A small multi-label audio tagger, trained from scratch.
Model: 2.07M parameters, log mel input, activation silu, depths [3, 3, 3], widths [192, 288, 432].
Training: cautious_adamw at rate 0.0048, 11400 steps.
Data: trained on phrases spoken by 400 fixed synthetic voices, 39062 training examples.
Rows from block 3, named by matrix and row number. Rows with one number belong to one channel. Each number is 128 + 32 x the weight over its row's rms, rounded and kept within 0 to 255. All counts start at 0. Numbers have three digits each. After the name is the row's rms in percent of the matrix's.
# convs1: first pointwise conv (model.blocks.3.convs.1.weight, 288x192x1), inputs 0-63
# convs3: second pointwise conv (model.blocks.3.convs.3.weight, 288x288x1, transposed), outputs 0-71
convs1.223 097:122104118130156108141113121073106138095122136159113131116148102093157199123113156136114145127156114145108139041051140128146140098135134158083131083127158101172095133136098145129136118117121103
convs3.223 103:058130161122141126158141204151134110168120118128139106113141144116087165111039111151140133139094144121129099133117134119132130127093099127092061143115141159146115148123140100108158097142130142235115131158074148121085
convs1.224 097:155139127101090147111084114103062180129114126101151166105143094123159111171145138143119101100119160108165097156105118092115079132132155095089139091170139081120190154201117138059135151127115119
convs3.224 094:109138090133151129123160107114155092212180131126113101092124126114083112140137148095134151140151117130090147143110111076136128141078187135112115041160100155185113091124108082105117103149092115135110169153115138130090
convs1.225 105:128164105141136162192143136152121137150135124135139105123129141141142127187139141104156155148093083129098131117147122141106166116149098109104144139119102171121146090139203130121098132140135191
convs3.225 103:107179103169129132184091122104097159115081134144146168116104128094141110160068064110193148087139172111153105122105141107097117110064175126137146201131095105154145089116126103111109156147075108129122160130093102167116
convs1.226 096:152145093106147087110167135138093192059144109130181126165076155107160129134114149201134127160088123127198170082131133099077178102149153103198089093147148132079148109155153078113142118131166178
convs3.226 097:097108148122146176102145155104209131143110159180126088164111143077111124126122106142080118054136127075123118109121086166123080102069110083164138205176110115140153059105162129151124079116162152136065135185149147145128
convs1.227 098:113125107168097141089067097127148140103119133121094118095121083151128119114134087099089135144119131148106135077123079101166142107215101113145142183123153134137139106156136129170131106121097084
convs3.227 095:164132101121120097116137153077018133095128091151128100108146124142117083121114130157140156091149140115148123067135128144165100202120189093118070115122130187156160146173057120110118099109157094134147151081150159125086
convs1.228 103:148117128152099083059134102128105116172162121087124128113110146129132142120108141208063164149132095171145126133132120146161175098131134109065091125111100127110103099130077124114125122167138149
convs3.228 106:084115121162110056136156109153123068081153195140080139112158132166102169103180145101090170102205166109123134117113104112116138147130103077196139137118131133155101174138121160111160116145126146139083132197105127126134
convs1.229 099:159103137055129130117081128121120235158139125127129105139127106085201135093117138191127146132145157142124140108146120105081136138078140103116094115151082138088131122164122165118087174132084083
convs3.229 098:089138151150159093156155131122127079134137194127162142096185109129087108137140103150102164151114221085105116114132138131101050169078148129134103110129118151108103112119118154132161185145136101126161121150110088083160
convs1.230 101:125202145110132096094128109114121137121171122111141115148104046098087117130122188115108131158205110094157140125120119170172122127151164148093123128128104113114098127109100147090122169185134142
convs3.230 096:119124176187134122155142126097170137148130119130097110150140150086102172147103054176132113111079166111075113091156081136175140135126128131128084110178130083107119117128125172127173115183136191101065226170147074116123
convs1.231 109:156117143140060146068154124119090121200142114080153137090157130123129106097078129143137123141068119075133124115133106106193099143075099076115156157157177143117149188169110180102091125114102142
convs3.231 101:129119104120124129128087143151167137119140147248148072094117152171124068147156147076113100135158137138106129092088122153123154086112142141124184111182085146157116101084105084101133145093137137126105103139166186083130
convs1.232 093:129103152152125186117143095124138105159125127139155085104133053117134126157092172145128121107111094095159099168156103115124209147194133134145092114088146130157116089154174145151119123113118143
convs3.232 098:131165159141140181130059173155184115141166144084157176132097163125132103125057141195130148145133171141169114065112157106109139156105052109103115122141091133104148095114110136112098153114119110158108154170181137124096
convs1.233 107:119144121140091114124130137142076072147170128118105117140130117131112147113127102112145160165125116124113128124130097137110141123137143122111129132130127112255107115113128088132120132157114160
convs3.233 106:098190133107120143117154130123110135161148122164119165164140126116171042138093118065145130096070170136144115100031098173065167164108109129132117135128104136072122154068162072114150093102082136067111115110126161117177
convs1.234 100:149111165117105118102106132171126170108131139098088135163121150144088224093090170128079112123196094114122137107113146136157175127097101074117092126149154011099126098106068141123165165134172123
convs3.234 098:099162104110113135099144082066141129084141110159118096084105136099068120151143134163136136168106143097147180120040168118120091147136147123130120116153139123142116087150125064135106132142112151089151128124138143174109
convs1.235 104:109127066142117130106177079139149103135121113114159162077058132148184126145114153205035168168112122111144129125148127147161142067134137112099130098120150140136138081089131080137171121173128109
convs3.235 104:147109149162121166159147194129128174111116102139104127138102175137127130167076094167123110160040115138092120148116135120155113117172207178118066086127150111136134119130129139113140119119139139124084174120155143128064
convs1.236 101:133178136121161146147135095161134146114144082131129160155063111175143138129063103124141106067119106065157157142124125153123101108180155101154110080094178133117128087138139075155095071146125099
convs3.236 097:079102147103124119164124134178157105140151156096187000142097139179110121125139094139126189141093139126115118092134175156146136141098121080078190135117126112125057144129104113186109104152137175110159083109084157095133
convs1.237 101:110138131111115150124117103169114166132163100151083120132196075094113089157124144153063163126130171098123140162145118120124178107133150128136117208138166130136165100137149145060090133193162148
convs3.237 095:120149106125106170158080138073091168131164130100132126123176146125105141236142098144125177145075135094107100123191150116161127165119146091131153075072155102126161097115156150109136113112105112123153135139166126108156
convs1.238 097:160125147135106158127123103119110131124130116142128146116130092118116120148153167115128112112121111111129149098122131132143138154112117122133073121115159046102164134109183098138034116149140086
convs3.238 094:113109160124106139087108112116126091127158117099137165145134096114179110092132109090099142101099122132147056119187129100121137097077135128102129132143089147085191137126120186112115135098141112176091145146093105124144
convs1.239 112:089150135132135106129122163070124115155137121117129123084190119089175126103138078133140147156124111064147107128075140112096128145122128115086146154138117130113167133189130191136142084107128119
convs3.239 122:139082148077139128103141089193126155097112087125088125115078057138121156142139132151160178096143153130114137171126146115130181155152135154162077096153082153133124207196152111120130143132114211154146090134112149108072
convs1.240 096:141128114134140101105118107074078108109104158101116117129125154099106136117145118135179165136165119113139071125103145089145115132165114091126064145121091175250096138190131098114162124129128107
convs3.240 094:121168151185109175136133130128093146144100139142090118108132104066073117083118108104100092142065154132165051159129066144084096121150091138133155117111128135240144147102117108154111085135125155123149136150121118127126
convs1.241 104:133107178107023132140200090165164089126105148111159146145185111128123156140149114147084148125048152164131091127137099152129147113108139126128113111134124135147145136125090137082108103093050162
convs3.241 102:139098161132113185129105195154193118119110125102116082114128137083115163115085102171132046158133212099137132154181129149154134107128109113147136146096118185163077204101131140115126098111135072161145116094110122104103
convs1.242 112:128129171106130099230160111135101111111091142110186083139122152104133094128120161116120101102181064132090179113107122183156213123115097124132083093100092141121147107104147206138107202151150179
convs3.242 093:108085148129190129110160094201177125102161186156090065114074099170070142131157138115070073139122128148137153142112113183144139084128117129109102147125076097109146147110120186166145161110112105104081167151171166055110
convs1.243 089:111139150141125131144134172153119128145132135184145156112126132117138193169126091111176124170133107104135134033043134124105136145129112157164145134100159097211078113158151122134132118138111123
convs3.243 101:115121122098193131138125120132117142142135185161130123107148152137089124069081136136142135122154114124121129129060093154100135134177100152156182063110200099120183141169134151127141133104064162181152134106107110163103
convs1.244 109:109106155131086138077122118124090177169148130122118130098091176115069121155174118131130104100078140129117157137125111126123058169143135111170157119124192147122144128153102072012140065151170163
convs3.244 095:194137171145149166150084100133072127083118077099125068176121178140172176128135103109166135108100133146206144084116174126097088106129100207131083158099121116137152128147119151158131144160143074131144109126143111142108
convs1.245 104:198097140122146176143144164154082114097127110086130154213134104074117144087129137111155120084156065077094121127121113155135031090120071074120159120138089136175145100152113101137099184073084165
convs3.245 099:153134171146079085104100106141101100128187137177095105089160135117143140123152105140159148139135148139136114103125163094078179131124151121057161073167157087233171154120115132113136162090141144171062141158129166149085
convs1.246 097:044133177094073116161171161118106115134106142154100111139146122146088141156189142086164126115114143139117147135145110134123139127113120204144116139040122139133061115128168091096154148124102158
convs3.246 099:152133112094173068153140112183115131133080126121177090223142137129100142108120154164112128137174066154146138127130151134082080147081132142110131143127031139096119156112090073112112140138109139094143107144124119146204
convs1.247 095:104109153000116190136132092082169111097199140073168092116094131115115168086156178120077129147170196117166170155107126127171115142071112101182117129115146136127139122096132131140163122128088158
convs3.247 095:120159127093099158169098074158113110128133132102087028169096123081149102186121104123139088105080155192074068115141130132111089155085119179101140088143170104110189151161150069147163098136117151126117125131104185165131
convs1.248 109:140119096084072074135152113115105106101096143100116114151138135133163149117162089153114117104137141072119079137145125142107195139104118137174140124132075117121167112162160152107162188136162124
convs3.248 095:102184136085134114135115113178101127180178131129119102111133066121131104139168124150119140128108170109119142097100128174079131110133141213141085201133132077148121164096168077132125128157109135122115151116182121113103
convs1.249 105:115107170153138066189122128129161096123148132105222106136152122123124112125074193091136149090102110158094206088143148138181118098114121122137131137125129082148133145100127112112119168150141182
convs3.249 102:142125074106220185109124130094118072156067111143152134113199161072151149118134159153144123069198184160100104152129108120126082113080116143129168135102136150158122110144114126101180157115178110141125130125144117097130
convs1.250 095:140067128121174110141137099161118114132126106140091128124102105109069242142135151111112155130136159142155141154144180167162168117136143120156132174125108144137142116151155090139071128114126111
convs3.250 101:116111117124110158118151108155108156158149128120141133070122076109105162126114134108159104146118176124109068101098063101145158156146152132066117122141109102186187120109109168153143086111130118109126166113122114121117
convs1.251 097:113095102106134211153159168120136137134115119106138162094101116164098140128119178143108136199125113115147173086144109080179121150133107139109167125105149126128162099184133104119102090177137095
convs3.251 097:118154181142121113123141101084115122129169089125193142146158106096148175154143167131069094110134139232071115105144152141159138122086137109160117095132094164135136147134146188096130151151138182158140112072126087137119
convs1.252 102:148129184138110072139158149185113106150139166148126134142138159094148091149137118166141107110179207212182123141094159140104139134099093120098088164106055120168162110125151172143101209153119162
convs3.252 094:130028104097144126112117131139115129082184145102165114162143104111069141074100109090073169142138168125088069136105078099155134152124143092118129154116106103144179147141120107146137082129153126139180127077122145171157
convs1.253 113:149118171036082085089117124155129133113150116134096109170143151127186121106126108133149163092129172120137041125130107146129115109174113123126113106142062128111160211071113171098104176068181138
convs3.253 103:209141122132106104135119178107097155115095116124079151164135144079143186131083102146109117171136066101121148133178118087174138184108121108137117203103129110129106150230161179156114035145124109116178136115137116148092
convs1.254 085:140128159126123096151112127188149124181131083101136149150101118118134153101095117154106190156119134096152129022000142151134141126132095127107105159132140025085159151123144124120101125092127104
convs3.254 101:173094130215136140094118095121157120090129128138144116115141151134163085169100151134147117141130123115116090115151164136161041121151152127160153144166166150151014115112135087136023165143107113170106080117209144077054
convs1.255 106:137119067068134165138255127110120099141114138090122128130083174121099118161152142167113193116120177111121169124135125136144148151126156112088148128159183101147115131142065135039126110165154149
convs3.255 097:113169156099128056135137134072104087128127121098127057149059099181099105137138081186146149144146135132179137105102110145120165152119130156095121100127124188113144191124102147098139093129127098105108122120105116094140
convs1.256 108:113149175060113054116169129112228129136145139164131137136117097140144132142099106103098202180155140138160217134137137123125146131068157121159111120066085134129073113117137168122150221095120157
convs3.256 095:117172129168111124105167114129177101160036138122130135173087124133132105142081159210185116100076109150174079103130132081161106207144074177135159095156111141131150121060037112126097136097139079105155187165061132144149
convs1.257 104:094119092080112131135177151162174099118183111142150111160027141143083115162123162142125121146141073126168168134103090101138240143122137129139083142130096111131146148154103158039138174204135104
convs3.257 100:098084134131163119146139146179152195123105132163088185087105099114113106068121113135136092094103103079173121177114146171168166100138147171120137174107100120131169152092105126217144041133139107141161148178114127130145
convs1.258 100:131117146092122140189158160163227116155142134091075114144000171137141146140107076116109192176120140140124156151126144171106192089123140130055108179123135119102109130095112187107154150165181061
convs3.258 096:076135144141176162084144146168150163040148139133105103128097119112123090108137071124112150145158118140159137187122109101127116083167141116127139118124143087144129193162119149138167081056129186152057111121152118095088
convs1.259 097:048119116126146123122150130160117121146169142105154134135158085104093113214149157153097118095111168091093153098118156161168140136109145207188125070036111104179050147123070096123148156128083101
convs3.259 100:158118123154143127192103099129171137092115130106157117174094081125127132111082137160171179084163166140150124164113096165135102117165052157117134048130229082134136157192111115116147138167148133117109166134120203100119
convs1.260 105:132147055124117107130170173169134154135136136108114139139101156187137127137113138213113125147185129182100173118078148103137062089132146152122119102132146128122050083149060142130107097141176117
convs3.260 095:137116120170083111100148146150153155109180132110001173110089166181102120151154153132119046163160092025120134157141165108143169062195108124169145072110119175106112132141089128138128080137086089125144125098176060121104
convs1.261 095:073093127128099128178142142185128110092160186084128129087153146146109131084154117104141169095119108112030129145040099126196148129139148156148122123096133071112143151142160125135158104118124100
convs3.261 108:138161138069133124147084125077154154137158127103151129145117113174161132134134138103137189134170143124147086115207161160139138122112123106170110141125138142131107118055116130113169164103097094112149100094135063083030
convs1.262 115:113120134140144091163150157163057146095162138102122090161091172092104117124114109177116137182197114159118161120126155203153216174080119125133102137138104131117179111129134174075150165144147106
convs3.262 099:140185159128117166162141125100114138122111110093150065234066129145123107147126142128094173125120149158100129090115124112108118157115106186099126146124125093158083101164156128154113200119153068143141086093150116156091
convs1.263 091:123117153171183131138168110119159142089130124134090140086097153134123141150126145107134101195146041101114162122099143146156185119168165136171135087093122150129089139153126116030136129147191176
convs3.263 099:120100104137138106154126074088118109105099071100173120071122124115142100121133085066135079148159145153119162106121125138172134119090163068132112153104072134139154146141154140126095120128104158152128127130122174110143
convs1.264 096:162075122134111098134117154150137082161118112115127140142097188124127141092103127101131140145112128078153119130124159078090124124115108085143081085157119136121131148119128131110118122157133076
convs3.264 096:167140188090088143058131111151150102133104156160082137183166144085114081130116123139123158076130184145158108084100051160114125154118088155121096150110088092163155059148103164145119136082157112176078139142172089097169
convs1.265 100:115109062134172143136149135118128106081082152134160089069112132183112138071150173137172157157140155170113156143134103099128174077103143108087088151138129149123135089184159149065157120136170131
convs3.265 095:129137069190124142119151134067105124126087142140091130120162151166113199190088151112130083159169161169117162070152141122122150150193146097146119117080142097133144111157106154063145132137132166139126142142096138122140
convs1.266 092:136177098115116092128115111163129065125148121112140154127080135099084144097161123131101094099144133124173080120127153104103150120123188111121124092142049118255117146129156187108137158171128132
convs3.266 104:141132124117090125087108070153131104223128139142111134134159091149121060084106093096137133080166140099146107126113139124097172130157139092119102119145142109068133158146163166132078137090190128165176122112075143199126